Weights of a small image embedding model.
Model: 13.4M parameters, 64-pixel images, arch vit, moe top_k, num experts 16, patch size [8, 8], layers 8, width 320.
Training: soap at rate 0.0025, 4900 steps, batches of 48, held-out accuracy 74%.
Data: trained on dead-leaves pictures: piles of overlapping shapes, 72500 training examples, 3.2 epochs.
Rows from expert 8 of block 3, named by matrix and row number. Rows with one number belong to one neuron. Each number is 128 + 24 x the weight over its row's rms, rounded and kept within 0 to 255. All counts start at 0. After the name is the row's rms in percent of the matrix's.
# gate: expert gate (model.blocks.3.mlp.gate, 16x80x320), inputs 230-275
# up: expert up (model.blocks.3.mlp.up, 16x80x320), inputs 230-275
# down: expert down (model.blocks.3.mlp.down, 16x320x80, transposed), outputs 230-275
gate.0 396 [128 129 134 130 135 118 242 123 137 128 128 122 156 128 130 196 128 129 128 137 128 109 128  94 155 128 128 128 128 128 128 145 128 129 128 128 128 128 134 111 243 128 131 101 128 124]
gate.8 080 [128 128 128 128 128 128 128 128 128 128 128 128 128 128 128 128 128 128 128 128 128 128 128 128 128 128 128 128 128 128 128 128 128 128 128 128 128 128 128 128 128 128 128 128 128 128]
gate.11 049 [128 128 128 128 128 128 128 128 128 128 128 128 128 128 128 128 128 128 128 128 128 128 128 128 128 128 128 128 128 128 128 128 128 128 128 128 128 128 128 128 128 128 128 128 128 128]
gate.18 036 [128 128 128 128 128 128 128 128 128 128 128 128 128 128 128 128 128 128 128 128 128 128 128 128 128 128 128 128 128 128 128 128 128 128 128 128 128 128 128 128 128 128 128 128 128 128]
gate.19 090 [128 128 128 128 128 128 128 128 128 128 128 128 128 128 128 128 128 128 128 128 128 128 128 128 128 128 128 128 128 128 128 128 128 128 128 128 128 128 128 128 128 128 128 128 128 128]
gate.21 415 [138 128 134 125 142 127 127 131 124 184 129 127 128 127 128 129 129 131 130 147 127 129 131 127 128  86 128 135 128 129 128 128  57 108 128 152 133 109 128 128 128 129 124 150 130 128]
gate.29 522 [128 128 127 125 148 129 173 124 128 129 130 127 128 129 151  64 133 128 127 129 126 128 143 135 128 129 136 128 124 128 125 141 129 128 133 128 123 170 130 144 119 128 128 124  63 128]
gate.53 110 [128 128 128 128 128 128 128 128 128 128 128 128 128 128 128 127 128 128 128  37 128 128 128 128 128 128 128 128 128 128 128 128 128 128 128 128 128 128 128 128 128 128 128 128 128 128]
gate.54 227 [128 106 133 128 116 123 126 121 128 136 122 117 128  98 128 131 127 127 128 129 128 126 127 130 131 128 127 125 126 128 127 139 128 132 128 127 134 128 124 134 104 124 128 129 129 128]
gate.58 197 [125 128 125 128 133 127 126 126 128 128 127 127 122 127 130 128 128 128 133 130 125 128 128 137 124 128 121 128 132 130 127 131 131 128 128 128 135 131 128 125 130 124 128 121  89 128]
gate.59 042 [128 128 128 128 128 128 110 128 128 128 128 128 128 128 128 128 128 128 128 128 128 128 128 128 128 128 128 128 128 128 128 128 128 128 128 128 128 128 128 128 128 128 128 128 128 128]
gate.62 038 [128 128 128 128 128 128 128 128 128 128 128 128 128 128 128 128 128 128 128 128 128 128 128 128 128 128 128 128 128 128 128 128 128 128 128 128 128 128 128 128 128 128 128 128 128 128]
gate.66 239 [128 128 128 128 128 130  74 128 128 128 196 128 130 128 128  43 128 128 128 121 128 128 127 123 128 128 129 128 122 105 174 133 128  86 128 128 128 128 128 129 128 128 128 217 122 128]
gate.69 086 [128 128 128 128 127 128 128 128 128 128 127 128 128 128 128 128 128 128 128 128 128 128 128 128 128 128 128 128 128 128 128 128 128 128 128 128 128 141 128 128  96 128 128 128 128 128]
gate.74 101 [128 128 128 128 128 128 128 128 128 128 128 128 128 128 128 128 128 128 128 128 128 128 128 128 128 128 128 128 128 128 128 128 128 128 128 128 128 128 128 128 128 128 128 128 128 128]
up.0 505 [129 128 116 127 123 132  30 128 123 131 129 133 129 133 128 102 128 127 111 122 122 155 127 145 121 128 128 128 128 129 128 114 128 128 127 136 128 126 127 132  23 128 121 147 124 128]
up.8 068 [128 128 128 128 128 128 128 128 128 128 128 128 128 128 128 128 128 128 128 128 128 128 128 128 128 128 128 128 128 128 128 128 128 128 128 128 128 128 128 128 128 128 128 128 128 128]
up.11 018 [128 128 128 127 128 128 128 128 128 128 128 128 128 128 128 128 128 128 128 128 128 128 128 128 128 128 128 128 128 128 128 128 128 128 128 128 128 128 128 128 124 128 128 128 128 128]
up.18 038 [128 128 128 128 128 128 128 128 128 128 128 128 128 128 128 128 128 128 128 128 128 128 128 128 128 128 128 128 128 128 128 128 128 128 128 128 128 128 128 128 128 128 128 128 128 128]
up.19 141 [128 128 128 128 128 128 128 128 128 128 128 128 128 116 128 129 128 128 128 128 128 128 128 235 128 128 128 128 128 128 131 128 255 128 128 128 128 128 128 128 143 128 128 128 128 128]
up.21 423 [139 128 144 121 136 128 128 143 128 185 128 128 128 127 134 128 134 132 129 133 128 127 122 124 128 111 128 148 119 130 128 128  88 101 118 156 131 118 138 128 128 129 126 176 128 128]
up.29 429 [128 128 128 123 162 130 164 125 128 128 131 127 128 140 139  70 128 128 127 128 119 130 136 132 128 127 138 132  95 128 128 129 135 128 131 128 128 165 132 157 120 128 129 129  32 128]
up.53 105 [129 128 129 128 128 128 128 255 128 128 128 128 128 128 128 127 128 128 128 127 128 128 128 128 128 128 128 128 128 128 133 129 128 128 128 128 128 128 129 128 128 128 128 129 128 128]
up.54 149 [128 128 130 128 124 128 128 127 128 130 123 128 128 128 128 136 128 127 128 129 128 129 128 128 129 128 126 128 128 127 125 122 129 128 128 127 127 127 121 129 129 128 125 130 128 127]
up.58 154 [129 111 130 128 122 149 121 128 128 128 136 128 129 123 128 155 128 131 128  69 128 128 128 115 128 125 127 128 137 128 128 137 115 128 128 128 121 128 125 129 133 128 128 137 111 128]
up.59 095 [128 128 128 128 128 128 128 128 128 128 128 128 128 128 128 255 128 128 128 128 128 128 128   0 128 128 128 128 128 128 128 128 128 128 128 128 128 128 128 128 128 128 128 128 128 128]
up.62 052 [128 128 128 128 128 128 128 128 128 128 128 128 128 128 128 128 128 128 128 128 128 128 128 128 128 128 128 128 128 128 128 128 128 128 128 128 128 128 128 128 128 128 128 128 128 128]
up.66 245 [128 128 128 128 170 129  65 128 127 128 134 128 129 129 128  30 129 128 128 127 128 128 126 126 128 128 147 140 121 128 128 127 113 128 128 128 140 128 127 115 119 128 128 255 123 128]
up.69 115 [128 128 128 128 129 128 128 128 128 128 128 128 128 128 128 244 128 128 128 128 128 203 128 128 128 128 128 128 128 128 127 128 128 128 128 128 128  94 128 128 127 128 128 128 127 128]
up.74 113 [128 128 128 128 128 128 128 128 128 128 128 128 128 128 128 128 128 128 128 128 128 128 128 128 128 128 128 128 128 128 175 128 127 128 128 128 128 127 128 128 128 128 128 128 128 128]
down.0 291 [128 121 138 128 129 164  94 127 128 153 136 129 128 106 141 125 128 114 128  66 143  53 138 174 133 124 127 129  91 120 143  61 133 104 150 124 117 119 128 132 150 162 145 129 135 120]
down.8 041 [128 128 128 128 128 128 128 128 128 128 128 128 128 128 128 128 128 128 128 128 128 128 128 128 128 128 128 128 128 128 128 128 128 128 128 128 128 128 128 128 128 128 128 128 128 128]
down.11 078 [128 128 128 128 128 128 128 128 128 128 128 128 128 128 128 128 128 128 128 128 255 128 128 128 128 128 128 128 128 128 128 128 128 128 128 128 128 128 128 128 128 128 128 128 128 128]
down.18 038 [128 128 128 128 128 128 128 128 128 128 128 128 128 128 128 128 128 128 128 128 128 128 128 128 128 128 128 128 128 128 128 128 122 128 128 128 128 128 128 128 128 128 128 128 128 128]
down.19 058 [128 128 128  75 128 128 128 128 128 128 128 128 128 130 128 128 128 128 128 128 128 128 128 128 128 128 128 128 128 128 128 128 128 128 128 128 128 128 128 128 128 128 128 128 128 128]
down.21 364 [127 129 130 128 128 133 131 131 128 125 103 128 144 122 127 128 133 255 127 115 137 128 106 134 129 129  93 128 124 152 121 131 133 134 133 138 130 159 127  81  65 128 128 127 118 129]
down.29 676 [145 134 128 101 134 134 116 131 112 128 128  93 114 169 155 121 128 117 132 106 128  87 124 128 128  92 128 126 141 160 127 119 123 136 144 159  36 134 128 145 113 128 141 139 128 145]
down.53 139 [128 128 128 128 128 128 129 128 128 128 128 128 128 128 156 128 128 128 128 128 255 128 128 128 128 128 128 128  86 128 128 128 128 128 128 111 128 128 128 128 128 128 128 112   0 128]
down.54 107 [128 128 129   0 151 139 121 128 128 112 137 128 146 136 125  93 128 128 138 150 135 134 109 142  79 128  87 128 103 130 128 198 128 129 130 143 119 128 128 128 142 128 133 143  91 128]
down.58 131 [128 130 128 127 130 114 102 109 128 168 126 126 137 128 128 125 128 127 129 135 128 128 128 128 128 130 130 129 121 116 123 129 130 128 125 128 120 128 128 128 127 128 130 128  93 128]
down.59 076 [128 128 128 128 128 128 128 128 128 128 128 128 128 128 128 128 128 128 128  59 128 128 128 128 128 128 128 128 128 128 128 128 128 128 100 128 128 128 128 128 128 128 128 128  37 128]
down.62 111 [128 128 116 128 128 128 128 128 128 128 128 128 133 128 128 128 128 128 128 128 128 128 128 128 128 128 128 128 128 128 128 128 128 128 128 128 128 128 128 128 133 128 128 128 255 128]
down.66 136 [128 128 128 169 128 128 137 128 126  30 117 127 126 129 128 138 127 128 130 170 128 127 128 114 128 128  99 128 127 128 128 134 128 128 129 128  95 128 128 220 118 128 114 126 129 128]
down.69 129 [128 128 128 128 127 105 120 127 128 128 128 128 130 128 128 127 128  88 128 128 128 128 128 105 128 128 130 113 128 128  34 128 128 128 128 128 128 128 128 128 124 128 129 128 133 128]
down.74 086 [128 128 128 128 128 128 128 128 128 128 128 128 128 128 128 128 128 128 128 128 118 128 128 128 128 128 128  20 128 128 128 128 128 128 128 128 128 128 128 255   0 128 128 128 128 128]